A small audio frame classifier, trained from scratch: width 192.
Rows from block 5 of a small audio frame classifier, named by matrix and row number. Rows with one number belong to one neuron. Each number is 128 + 24 x the weight over its row's rms, rounded and kept within 0 to 255. All counts start at 0. Numbers have three digits each.
Before each neuron's rows are labels from the 100 clips, of 14976, where the neuron reaches its highest value: "loudest" is the band of the loudest frequency at the time of the peak. Only what is clearly more common there than usual is listed. The data: melodies that start on their tonic, played by one synthesised instrument.
# fc1: MLP up (model.blocks.5.mlp.fc1.weight, 576x192), inputs 0-95
# fc2: MLP down (model.blocks.5.mlp.fc2.weight, 192x576, transposed), outputs 0-95

loudest: 250 to 500 Hz
fc1.240:118114096134115095160136123131076122113133122113105097113124119131094096193106155112127113168116148091128138101115136111133143127130118139123167126073122184140113124129157151131106113132107142139150163081125125120079093073134112096151129123156084124119159158131135160091100147102076146118
fc2.240:133148119137154138118151077125121089132170165145107110107113100135113129108117130172100145132105166133118126132183147087111116099130118180062061143133105113129137134107152138135136129155147126131146086128115115127125156130118132127074114135169140139209125123115142158151149126167127140101

loudest: 500 to 1000 Hz
fc1.33:139125107112104091105119146155124138105138125151150137082159082136113137100134084134145124129134103084110133113102135124081126150140126116162128150072135103143196120119114126100111082151165152142126147102111155146137171107077127133107135072080163122123122130116124132142128106180114113149
fc2.33:122069145108096158159107107101153116104126194166155097141165123133105141116137137130149128178116091130150082138171139132107085096116132129103135109124154116137130168145146111159171117123107144144116101136103108091131098154102138125133136165145091131156093137134151102154092119147118161114

loudest: 250 to 500 Hz
fc1.476:127117107124149156091085117099135140123098117163135148141125139099105127122145111131152136136125123116132108076138107112068085137119147138090133122115111166099166121126050105102125162147117125122087162161172122139157171113149140161135105099108153125168135109157111191097143077157111152159
fc2.476:090135136127150088165108141164142144140102144169118132123113089129119116120155132133121131139131109129166153167092160144184109117142165117134121123107145127155102112152157106179161135148080135113092087098119150107098167139151105128119086131147158164136089142120104103154165174157113109123

loudest: 250 to 500 Hz
fc1.357:126154152157134145100136127139122154144170179121118131161131119108163122079116139133151115161144115123109135120114192122089141128055112117111118158129151142170135144161116113158145092169131140135094088106136108152128183128151098103073143142083140155139132100157124116142138123163132156114
fc2.357:142122128095156082126131092217151167124153106116113136159127133115095118127185117123114106080122135150173113104137135088145118128136142127126160087154132122069157106131154132106103131122124136131138126090091141151112097133116156136150125110149102101124116163129131140171143106173140107114

loudest: 2000 to 4000 Hz
fc1.238:149167127114105131115094118149144171113136126161157139101155121125059128098162102152107135154106132102088138109110128108067085113126115153081118156089168154119159117123092114129166120133113095085129167156108144139129187130095164141141133142102103108139146124136117161163104137172155153162
fc2.238:135158077085141130111162160125120140113110147115116089079142159133127143151124141153083127124127126136111129130104154151099152105175073142153105207173106141137133148105129142149128153103130110127139126148127133156128154156104144128134064132152123144119124076119139136148107132124129135099

loudest: 500 to 1000 Hz
fc1.528:107143130139104116137148136100111122137155123099118118137147119120119104120098140117118101122114124067084164106117110133114130105127113145154114176121124103144126147150079105084132120142116121142114135169147138160128140139088093102119136161099142122107145127099102130150126155182149127139
fc2.528:120094144148107145146126168113114061142138101110143092086133125119120127174123115124149103128116110116136140169130109152152139110129140136095131143119150101141126112159160117136142163091138137165146087123106149129086097144164125103159130138140097134136135127145113053130077134126099107120

loudest: 1000 to 2000 Hz
fc1.269:129149136163104131128099145135109135085106137149138107099143122080119119117133116109096102165131126115111168121087092136138120168142155105094130122093157138112140166140149085105161146090090137123157121149167112079132113112129107124138143120156125141096159137183103110114108083157090105149
fc2.269:114125142133126113154147136108108122157116127144146111081126090154127131165154129120122133154121144141148140161131118129111138150171124118115103116095078115114130127114160105130140113092132130135113088105175108115115124095102105185103112077154182126119110155153140096119078132175150116139

loudest: 1000 to 2000 Hz
fc1.466:111132162122103148098148162111075123067112122117106090103142086095163115141138087142137114144114127083127128090124128086126132148109167157105066147110112152141172146153111120067109147113095123135114125152176150152163122115132080108138183120146122101135108121142112133124166095206115141117
fc2.466:138102143143113111108111145124136132119129141149107120112172157095132161104098133154108154169126142118115086113127136154102076142171133123120112145106126143156137164105145108124148096153122112202122101138095130117143144087128139095130159157134146135121102081134167101113136111145148147111

loudest: 1000 to 2000 Hz
fc1.460:117111138127095126146130093103117095131118120140121146118207058141121139160187114127163164116128107122139134155120137175104106111148091142087102138111171126126130134154135111110156106099133120133109084153131141122135118135141102134098152138126157137147128161124152105109073122117156144135
fc2.460:141102129105131164121122154103148179145109153149128171130152162150139100084140130144121129127148135159092112119173145127116094163103169138125122102144109123142169152085146164131135149146144104119141098167167147095151149081109125127152156120120171136025137110130111162136123094131137117114

loudest: 500 to 1000 Hz
fc1.25:163175094134150193102120130158093137113146122106053137116122060128082143145141107142137121149131104128138153100127139129116146085114116139121141194093125150128119129133112105123165108166122109142141122141151147130129188061105110132171121090106119117089135114141088121158143089128132154137
fc2.25:124127123127099132140145110124123126131116130093123125084114149126126119174129146121124140121101085182135119191149143101131158111153107153102094141153092159117131137140131113137139146112129164152153119124157146116102111118130110180141047105156162161167119154152122079157116089097177185113

loudest: 250 to 500 Hz
fc1.182:128121135146125131133116124100143137138121161072130099138150089082141112145111125148161126124083145122104111119126152088069123136135175150146103120092121103115155175146089139123101108112102115146135116138120128096108129083145137142128114132121113095110137128139139132113134116151131201167
fc2.182:121151123139127100132160119109097122128084143098134111094148153137147114141113117133160141135127104129165151157104120167118157130139125148113094127090113111146098106141140147144136151140140128108138072103142111123092084160193081165110120086125135138125138129105123133109129145103146149160

loudest: 250 to 500 Hz
fc1.232:158150080143098098120147121138131112129163123070099104129147118118123114145145142118147097175143129145115148111129131115124119137131095111186143151066163114146122149145140173156132113107106098137114127119115127110099141134108098138117111179096123111099137085148088104130133153105119135125
fc2.232:132160112133129136161120143137113116163157129142108081103078130135133146115129153122107132167131067126146135151095123142190145132114103159091113132097107121153085131146130136113130131108104144107130120125089096161123115154152078174103115126130120136173124147132094127151154112093143147164

loudest: 500 to 1000 Hz
fc1.539:140136132128126104136103151150110120126092123140118139088188078123161118115140129132177119155124144087107122120118178110072122117119140147080072156084172146127153153176069145117117112144103133131155133147146131140157146086095097100151119129126129117108149145156103150125102126151091146172
fc2.539:122152162179119119123123164117122148110128088120142136140115086119122119135150095117137121123124140127145147116163113118130139099105151145109135139102125164123166120111160064110161120114095153134075193105191111105129147162117107106152136076102142155164113141117112179104113116149118127128

loudest: 500 to 1000 Hz
fc1.171:120100118134135083110145123149104125118165081108100130087116086132148132141104126128159116136160132092117133092126120089100135113106153162086126180101130167110121127140032102109173086180137129142167155126148139159119146113076127148165102107129109130147120099145121120137143086150121116167
fc2.171:100148145126112099147130085127129130148130136132160112138123123132111101156152156135121101134095140175161160166172137131146151121101090162135110129110122147109104083134126143142105128143145147153070100148134167133097113144124103157141114090150118106122146134132089152139156129090093149160

loudest: 250 to 500 Hz
fc1.300:131144171139114100090157131095108116116120112105060093109112121077112125155122103095126109142135142111127168158151120101105146109142124120121100151096157114126129162169081105087125178143128131124162151117118167123128135125089118124139085107122127095134138104165097129114149059189123148134
fc2.300:121165166166107073113173101146128123152126090100081133116095131116126127170098140167109150115111156132095170164114125133111127165153138104093121109141136142121156157112176113154152126124107132164124114085120145060100150134139127134098093139175091141163117131111143084110130125183169115113

loudest: 4000 to 8000 Hz
fc1.98:095117118140099187118120126099117104136125141117131125134201106114126123162132117082127113190124131098115142125120153136095161126089137092119173151158155126102156148143102140111074159119117113194097141138143121121140165093086116125121113109100102123142144140176111123098108115110099144135
fc2.98:105154180099117126111130148121144143117112137112106103113129152095113105139104097144125114125119131169119161135152125174127130107137133097164133117118108145137183138118116125107143108117123140143077137170170149114082101117117103126126153105141142159105130110126084155114141105104125159131

loudest: 250 to 500 Hz
fc1.355:139146105138122109125105133130158149123161113121161114092125141130092092127099101114143119159139106120095167120166130132118088084160079188146138139091128138139134134138112143132126141100099087125107178124136149151120097136122108074100129145114137159109153125150123112137110145117104154139
fc2.355:110163157136120129139144149140082091150128124130121103086150120146112139139118163166106107186140097110134139184105152129145143125133113125091114122103104133172089116128140133186141099160154129122161096114092132153115143131124098099106121128148147162153133118120122100142094151105155105078

loudest: 1000 to 2000 Hz
fc1.81:118159105146126109123090130115132135086108129148110078134114119101066077145160106127116110128128139115137172095151145125122074111122188132159119144094124139079122132124121146117110136124137109102100141123114131107114136090119135119135137106150134112119134164119110192084161124112130170135
fc2.81:098142165138141121154145084103125111177126147148171114137109118140139136120164136124127119119146128125133116130145134163115121115129102104102050143125114130111111116115127121156130116133146175136085122096112146129141119166134187124117115141142137097220120113142127128139115136097116139141

loudest: 250 to 500 Hz
fc1.62:091128129130137122155146133104089145082122113093142123094126117101155138113116115142107133113163149132099142107131121108130128101072166140129119148130125136143132131157094105111167139160134151171106124095161103162152150104132091156123128101076184150165108114109112151145119126188114106142
fc2.62:124130137130167113152118180120165138136113146184139117129125134111109101151144097102150110095131136116136111143177142159156098089140135124142107124127149102147112157170125104139105120112097139096094123143094138106140108134118149109124081104144137140109149133143101126151162165080108107127

loudest: 1000 to 2000 Hz
fc1.416:122147149160075117095136176098103159147127143083113122111161111132095123116203107107116112174119136126136148170106123115106148156122094130118129126095115140122170129134132122092137084140129162105069144126148127132080117119088083107126149081111153173156106167153080094113156141139154148129
fc2.416:133156194118109128151153158118133140150114154119157151123203090116099143099194124079145148157141129117145132150072113183082128125156111131125144127119150122141122142137087120122130111114135146134120133158147104140121114139083098107154137088094128147144119134150102149091096114109107161136

loudest: 2000 to 4000 Hz
fc1.430:149163166138119135109118139106119163088111145133157109129153110096106111112104122147123116163126150113089153131102149149048129180106125105108099149138148119093149131131055113079140139105114136115086162112134138138132156130105117139099118107093107127138160134125094141121132105192115171154
fc2.430:145076140116113117110087195163080140107117127110131133138192088149120140132091124138105131126141152086107143111114124103163110131125143101084139145121143145110204138121139160095122147093112124145144120174126097165135123101083119101110128134121149115126118103154124131133155120147099088124

loudest: 1000 to 2000 Hz
fc1.488:111131169145127169087143142125114102119142144107152129087207075153162134131127126096132128161149098089101127117124156155108143122094105086104117161106167189145163087155112119144132140153163147158110133143172143132147140109111103100133178118081141124132109129163105100128079103116124118134
fc2.488:131100119146129141120111137120154168156131122108111147120115129174127121135152142121137134102129146153113126143176146107134103153113177142146159095158145136119151127144131138133135118136131114123124050163139126114149104093133152124122166113138145145079149120113113176119143135104142126103

loudest: 500 to 1000 Hz
fc1.450:135143165132113126115120140119153120118122107106161167091106106117160144099100142150126124098147120133084127102079142103101129151129127113117129123154158079144200209131065147139120130129116118153125139144141093108141171110102142081086079108136162134113149137129134173128118080159131142143
fc2.450:119154128104110145126139160140110140145116142128146100100115160132134106094082161156138152094134078121200102126126122158127135133116141130097139156091146132167091122136130176171112136118144185141139101097101111107116092149139110182128106105109139110124103154150127089159097117088111143156

loudest: 1000 to 2000 Hz
fc1.217:123121133144127156112097153119106119133160146092132111129178069137142125137121108139167108170116116113115143118120169115099158110085164099134146175130136125147113139159097132138126119120109131120075137151172123139129176120082099089110149132120120118135138123137092134117168164121132131123
fc2.217:116108102108136153133117112132157116154113146159122105107198182112139127140136164064103087162094122116117119092129155161096127101143090176100145131123112102111137129117116137127114150138160116190147129146103082155103153089122120129139085140146106134115133139126151113096122123118157131103

loudest: 1000 to 2000 Hz
fc1.105:152135142124156152151075164125097115094128143117146087090177110152162102144128130125167102113136171129137113145143210137113119116122128147105078147168108130080150148160100157119110133154122135100122158129142117121133150090135102122173091111109099139115128150117104150135154134152080132145
fc2.105:152105086153131154109159145119136118159113130105131135129125162131119128103135093099105152129064150099099148132085124138082135156150123147133149102149151150103149115127083143109073139096087082152118196126119105092096140142138156119102130162092154100155151121133141135124125164171132155103

loudest: 1000 to 2000 Hz
fc1.195:114154135142127094069137136113074112112114109105085098114113116127166126149085095125129098150148138140096144092123127127138137146108149138156126166043089119135148141130095127138093159140115108176136157086196107139114148080165092119147119122155126118123121124138114123100135090133111130147
fc2.195:124140102133140129109088101150158123131096091145150120104100119133124135169132127171124159105092149111111160134098166091119108115127159145117176135165080120090182142108155110167124116090119162159144117108097148137136159139126160143088096133157112095149114109110148109144146160180156144136

loudest: 250 to 500 Hz
fc1.340:161151135198132127118112135137131137126118164069138117150158073095122106120094124102148106132112135122083115086129161100075138172139172107139085136096132132106161143166106129101125118128111144141121115126150109108120172120136113104111122105115138130145181152147098146100125101148122163139
fc2.340:138147096142118091145159108119071129101079144103121116136188138133144102117128101104172125122136123108193114122103138131071123133160140167114111143092130146121141105143086145127112115176103095161117146129134141113100126113140111100175166128131134162144127116129136115114085114155099166148

loudest: 500 to 1000 Hz
fc1.187:139146120116119139119129156124120123136129155100116154139136087119114098155142139102114093141114134119177178144158135155126139124089151103155122138170129103113112128128085146097159152125107099155125135109112100116108131110138104137165112139139102136115170183127081133188131121131103148178
fc2.187:131100081130126122143092151132137097126143138158125133122128103188120136137092091109167119137115122122135116119158148119102134140110119131124118151107117126144164130140149119140110101116140142159130147127132108103137139092135132133126139126131100151117143131141143052138095164154131118145

loudest: 500 to 1000 Hz; 1000 to 2000 Hz
fc1.378:134136091114104143145100146128119134095117130139141097098127126146114127075120110159161130153165131103118142130115114111070152119134183143101106166067157154134157148116111114108131123118128137095093163155129145094112145097107123099114116121129164133110110142128132182121121120156083140145
fc2.378:096152144126111108158136138109138139137091146123137096100139143156112140126158122116151146129121113152135109118122095181121151131193137113135087141109103128143084090151164135158139116109094147113107144085115164112105084175158127102139159101188139091155123156124131154132074158095120141136

loudest: 1000 to 2000 Hz
fc1.266:115128111138143134132092108150099155068092140114097138129153087124085150112152096166118114159148083120134135138114105119088134119118145086103132131085154107158153129117115113112129128133120118139105164129119116136141133104113143097167138108145130115155142166168123122148126093128117130151
fc2.266:146148128146115187122146144126111105145118105073144108138140116114113108166124102090104107111143094135142137143136116146120170162103137128136106133133111122145159125137150137140105145081118144131112108156139142105129111102140164129126176132128121081112189144166110086140134128077112136084

loudest: 1000 to 2000 Hz
fc1.207:132156083150127119124109131151154136103133144157136107119186119109171106102151163128159094131123165084107141112096122167115115131083132161102139147136151121089111147147122148115151112129129099111180110105106130143131109123137111136142120134138036142112138134127119163139128150142101128158
fc2.207:140151104151109138100153164113160122138128124106126140121165130139126126148129133149122124152125120144142194145182107196107149124128113072119155141125128136124139127133124086126117139133138155136129116173143088147128133155114132135156124102133110148086114140115101108110161107112128144133

loudest: 500 to 1000 Hz
fc1.290:097118135143134052127142100139089163140125122161116141119103073106136138177122139122144116123124174156161143129137153106123128125129141161122105144086115116095109126148092137133119100133140133123154084091136155107084116109121095138078089099165130094157169138156115151121171112099122146181
fc2.290:136113163142125145126137107112119124153133130082141117120105132146130158121049147149124163139125122129128120146138104111105148133162142120072133116141099123144142137121151155168151140127101114112152107132133126097126124144138140163121155147149119141166131111091137145132104142144138113123

loudest: 500 to 1000 Hz
fc1.87:112163127107124091141150125154135144090169117153147108121146111119146110156143136106113107120138120118169112100098125153104108169091164157133106140160167128060117130139049135111131140103107109144139120119110189109119146110129121152179150141131090125124142133187129125151149089150104138182
fc2.87:117120117177125141122113094133130122142136164137124121113119095200104134159097150140123141130124163127122147165150129144129141090143065108112127138123087138160086100137159101142142117140131131124114098106129135114113159139156131135117115141130103170106110138095145076135112183177137121104

loudest: 500 to 1000 Hz
fc1.299:136141084129105095163140111167143139132181081148092147071132123124104124100129142135117098142145137112107142084116166111123099117113136136115133132135131151051155132127108133134162091111130094121154171120140093114108129117098110123121118157146126153133178151129134181123079126133132121167
fc2.299:117140141138137149142148107126146121184122165104121096112123138148118136143112139121149125124104147125151115191131157146100118104127131153125097095121101105131092150185141137157159116133146162121153091142111148091105153140152117128144131105186101124120136165097113121133141163106177129133

loudest: 1000 to 2000 Hz
fc1.68:094120164123095124159106099140117126079140126145128079117153109075155109110107092163134114153102102129088101150153146150114099147149147155118109105154135154130143184162146093141139100116092116151118120113130157132116107119082116124127140130116109133134100121150095100107116088174147162133
fc2.68:134139114144128103073159141137130143154127121081126081103152143149106144143138132148122163111137125098161106116139121167112122153171121132134087151066116139134135116116109116112119097103124118146105124110112158096126138138167133106149183134130124100166118120135157118123153121141150140107

loudest: 500 to 1000 Hz
fc1.417:107152120134145125139143134141107133108132129137122119136143135142129090148141161118133105162131152085146163091084112145098107128108175096120154154122122159064121106151081116104113129153136122140130200090120133121077153109161116120153173103135123125146165151116109201095122131123101153147
fc2.417:139114169167155102130090120128146144156102127133156147160131072113158126153157129088124115140112140114145146174145141134123129099108082162112130103130128100126147160150105118102116144110110155126093152140141087099128126132164145123090106107098124122137149134170118143153122154099113155160

loudest: 500 to 1000 Hz
fc1.101:106122115159124118156162112110134123129156154123107127112122145159101106153122125084185120113142139059132135108111111160139078110148127114173136138141130155119130137164089099103081107121113122122130198106139120112121145112154141131136148133079153090154148121090118144135100123108126138147
fc2.101:102162137127170122136137131123145152139157126151097140130124158072124130125160120129129118122144135099131134091136099159143087079140143070158131112142097118131163104113093111102105148132142142114088112156122123106162142120154150098147130105111179130110147107115117135138148177121112125111

loudest: 250 to 500 Hz
fc1.375:133140108128119118103105155118107123132139090132152119141136161146125121140161130137124110148169142086132134138118126065133149120101116130146093159103163124141127139141116120153120175126108151147124094139144100093131132126103156065087091091114121133131131117199120107135124138126091135134
fc2.375:133138106128099120120108118145093063115144081107135124108107076168061140087111089183090146145102150152124159124099136093111148157129109170123129152097110115110156102127151139093098110122151109155164177118129110169132144157127123159116143124145117105118121163102154157094150127141118136125

loudest: 1000 to 2000 Hz
fc1.471:147127109136140152131109147124076129122110134125077089118135079100125125165117125116182100137109141124146112099145156096112111104138165151114128159114111098070140165163104135071087143107142125115147107142126133111134147096093116123132081104137118093072136102138122123108160128114105147139
fc2.471:149143143139184091134170147129103101169124139126147143120149153120121151134118087151122141128093126128139127116103130169108120163160130121113116148115128073158141121083134127136161132122143091149093132126131099090088148130131112157116107130129157112148123112141139121104110156141168113141

loudest: 1000 to 2000 Hz
fc1.328:086133140136141103133121102107076127129141085138123130158131123089135119123100121145161102161141160118130126108099120124081126089133124134171103141104106152105137114102076137122149147163147119157135147122214135134146181106133101111147118100101110149121108132130130146081117111122115139157
fc2.328:091109105107145119136105119137126118147121111156175120129147078096141129163128138141132127116068107128160107140138117119164127082107109144125124128092088141130142062128148150183125126105124146128130129120136144146122165136152130172137101124095110135169135136111137108159135150144130120125

loudest: 1000 to 2000 Hz
fc1.404:129128124147119142127107115105112072117126118103129137106214068141136137136179110144138154101121095117140130130134136172099111113137086114086082120107181129109131137162103123111157122133136121142090110181118136119134115124139116133114181131100134130126126151146137097127071114135162153115
fc2.404:148088110087125158125112145105147161141103130139140175150131157163126110092145133142142128131144126152128109120153124128115077179099162139133159111117108130148161146066149169139130147156138102122167126142124157114161126072106141146142151121118147153050116102127116144146106096101130123135

loudest: 1000 to 2000 Hz
fc1.76:135139091148099147105131152100099100128136142105113136125156118133136111138117101091188118142134142129153121107166151092104110122149126145137108159087118150156168142140120128101096108162142139144127143149152144151141117089081109089138102097119093111126102119130121120092141124089110138135
fc2.76:133117195104132109149135164127142139169108130107177132113196109108154097126123150104123127123137091123154116129140126193139123162136115146149096112108149101119129135149120156115119136135141135161081086123120097144113101127112115146125119092103139104128126128165108132081115113105124145136

loudest: 1000 to 2000 Hz; 2000 to 4000 Hz
fc1.324:114137123139106148091145151134135110124096122120122119115124097137142121144109134088105100119137162148128210103126116141145152118109126117105122138158145105101099119165076142078164124124102156168147088134154081135117118112151096151125142123140161117166161167134107144117141123129151117148
fc2.324:133160094124112157100120113135141141089133137116127122167126124144157135138118093148150142113113118123112131069129109133110137154150118124155143144116172158136212127109113147135105099098118099140129143127161170102127140112077159115165152162126124108139110125153162092158111098150108140128

loudest: 250 to 500 Hz
fc1.275:099133136114118040140122134137099144118128120151118142119107114142137126137073127154151097127147151123141132155133122115149134113134100144092130144075113137140101135152118118134104118140155143131137124126131142162086127122118098027118133092156153136148146174179105117109146132117119155130
fc2.275:128099126125147133150139092135116146160132122139107118111098115125106150130137148164116135157123112131128125130137110095109137094159167133072131138161085110132105167096123129145152120092115117110159135086099119112130138135114157156115122141147160158180114114104132149152147136138120121140

loudest: 1000 to 2000 Hz
fc1.434:132148121141100093082093165118101134110110114117149104097129127144138107156129132130136101124132136088148176098140151111143138105129137135124154144087125143113138124137107164127125099131147162138122113120120126107118114118131108092153087088143118139097116133153115121105163124120113136164
fc2.434:164125149176130127119133165139138148122100147110130161160133116114140129078138094108145137122129127132099125089103121136102126166117116170098156104129175148120193156151108134104114108131113099117120190175166107098160108142103129108131141140075136149166139103134096158109145074111132164115

loudest: 1000 to 2000 Hz
fc1.78:094153118163123143099123135143078152099138104125086129119167064120133116128117114123128073175136140126099150115120103079095135146117129140147112170101121162137194174134134098141122114134105106157090149136208156111128129101083111090137174128133113119093149121169109131089108124130124120141
fc2.78:120106120135111158117130119109091115119113121101166110118152109110157151177129147095117083158115132118142118126113139134128133132134093165114122132148151148083130143107106167135162137083145118171159105118154104126139135106157141152126165167127146128143154124152163091153099125164127132118

loudest: 1000 to 2000 Hz
fc1.168:100176107117120101132113153133092133137129111106126102136125144120081092134092101159118065152107174113129160111130173090108157138143135139136146147148113153118146131137121148145100131120122152124111152112139107114077178106125122116153103099124116124161159140136091142124153142129064125134
fc2.168:172087153143108157086138141081162138105134125134136198118114103130151136086157132129125158093170119134106098124147114114122087142105143141132124122100160112132153128112151103108130121178150103131144082163137133118189099139135137100128150139113144135083110118114152138127108070117164129126

loudest: 1000 to 2000 Hz
fc1.438:107148133122128128143096142158120116119115126133120096109156111152113129143127120131147111159144149134123135161140138103123157152136130129089047109132110132128139138125159147145073155113119157124108120098122143121116171108053116134103114013156129113156134151149023119096122144161114103120
fc2.438:135127133182151156136155132141116105142076146075099134119143119116109172119144111175095146113131079113127114116088115158115115113128189158075143136124104102120133139123136158130161167102083105154176094125123091111166128108152139115118192150149150122178128121131140131146084115156150148118

loudest: 1000 to 2000 Hz
fc1.474:126102172151106090102076123117140127112134155130131140134151088120147149133122126166119122191123128100065149111113173124147134095093118096147123124077155118137137118144108160124120137137118132149130161115143071160140140105086118111107084111072098115145137124120124132107116132152118131157
fc2.474:108098160130121089122128115079095089130129144130085120100143117129159154131091117109142164148107144142157119155126117150119123109152124130155120113106093105098088096124121118121123113146126128117118133141135162145111107148144094118148108137142114116159112101115151108119114136135125142138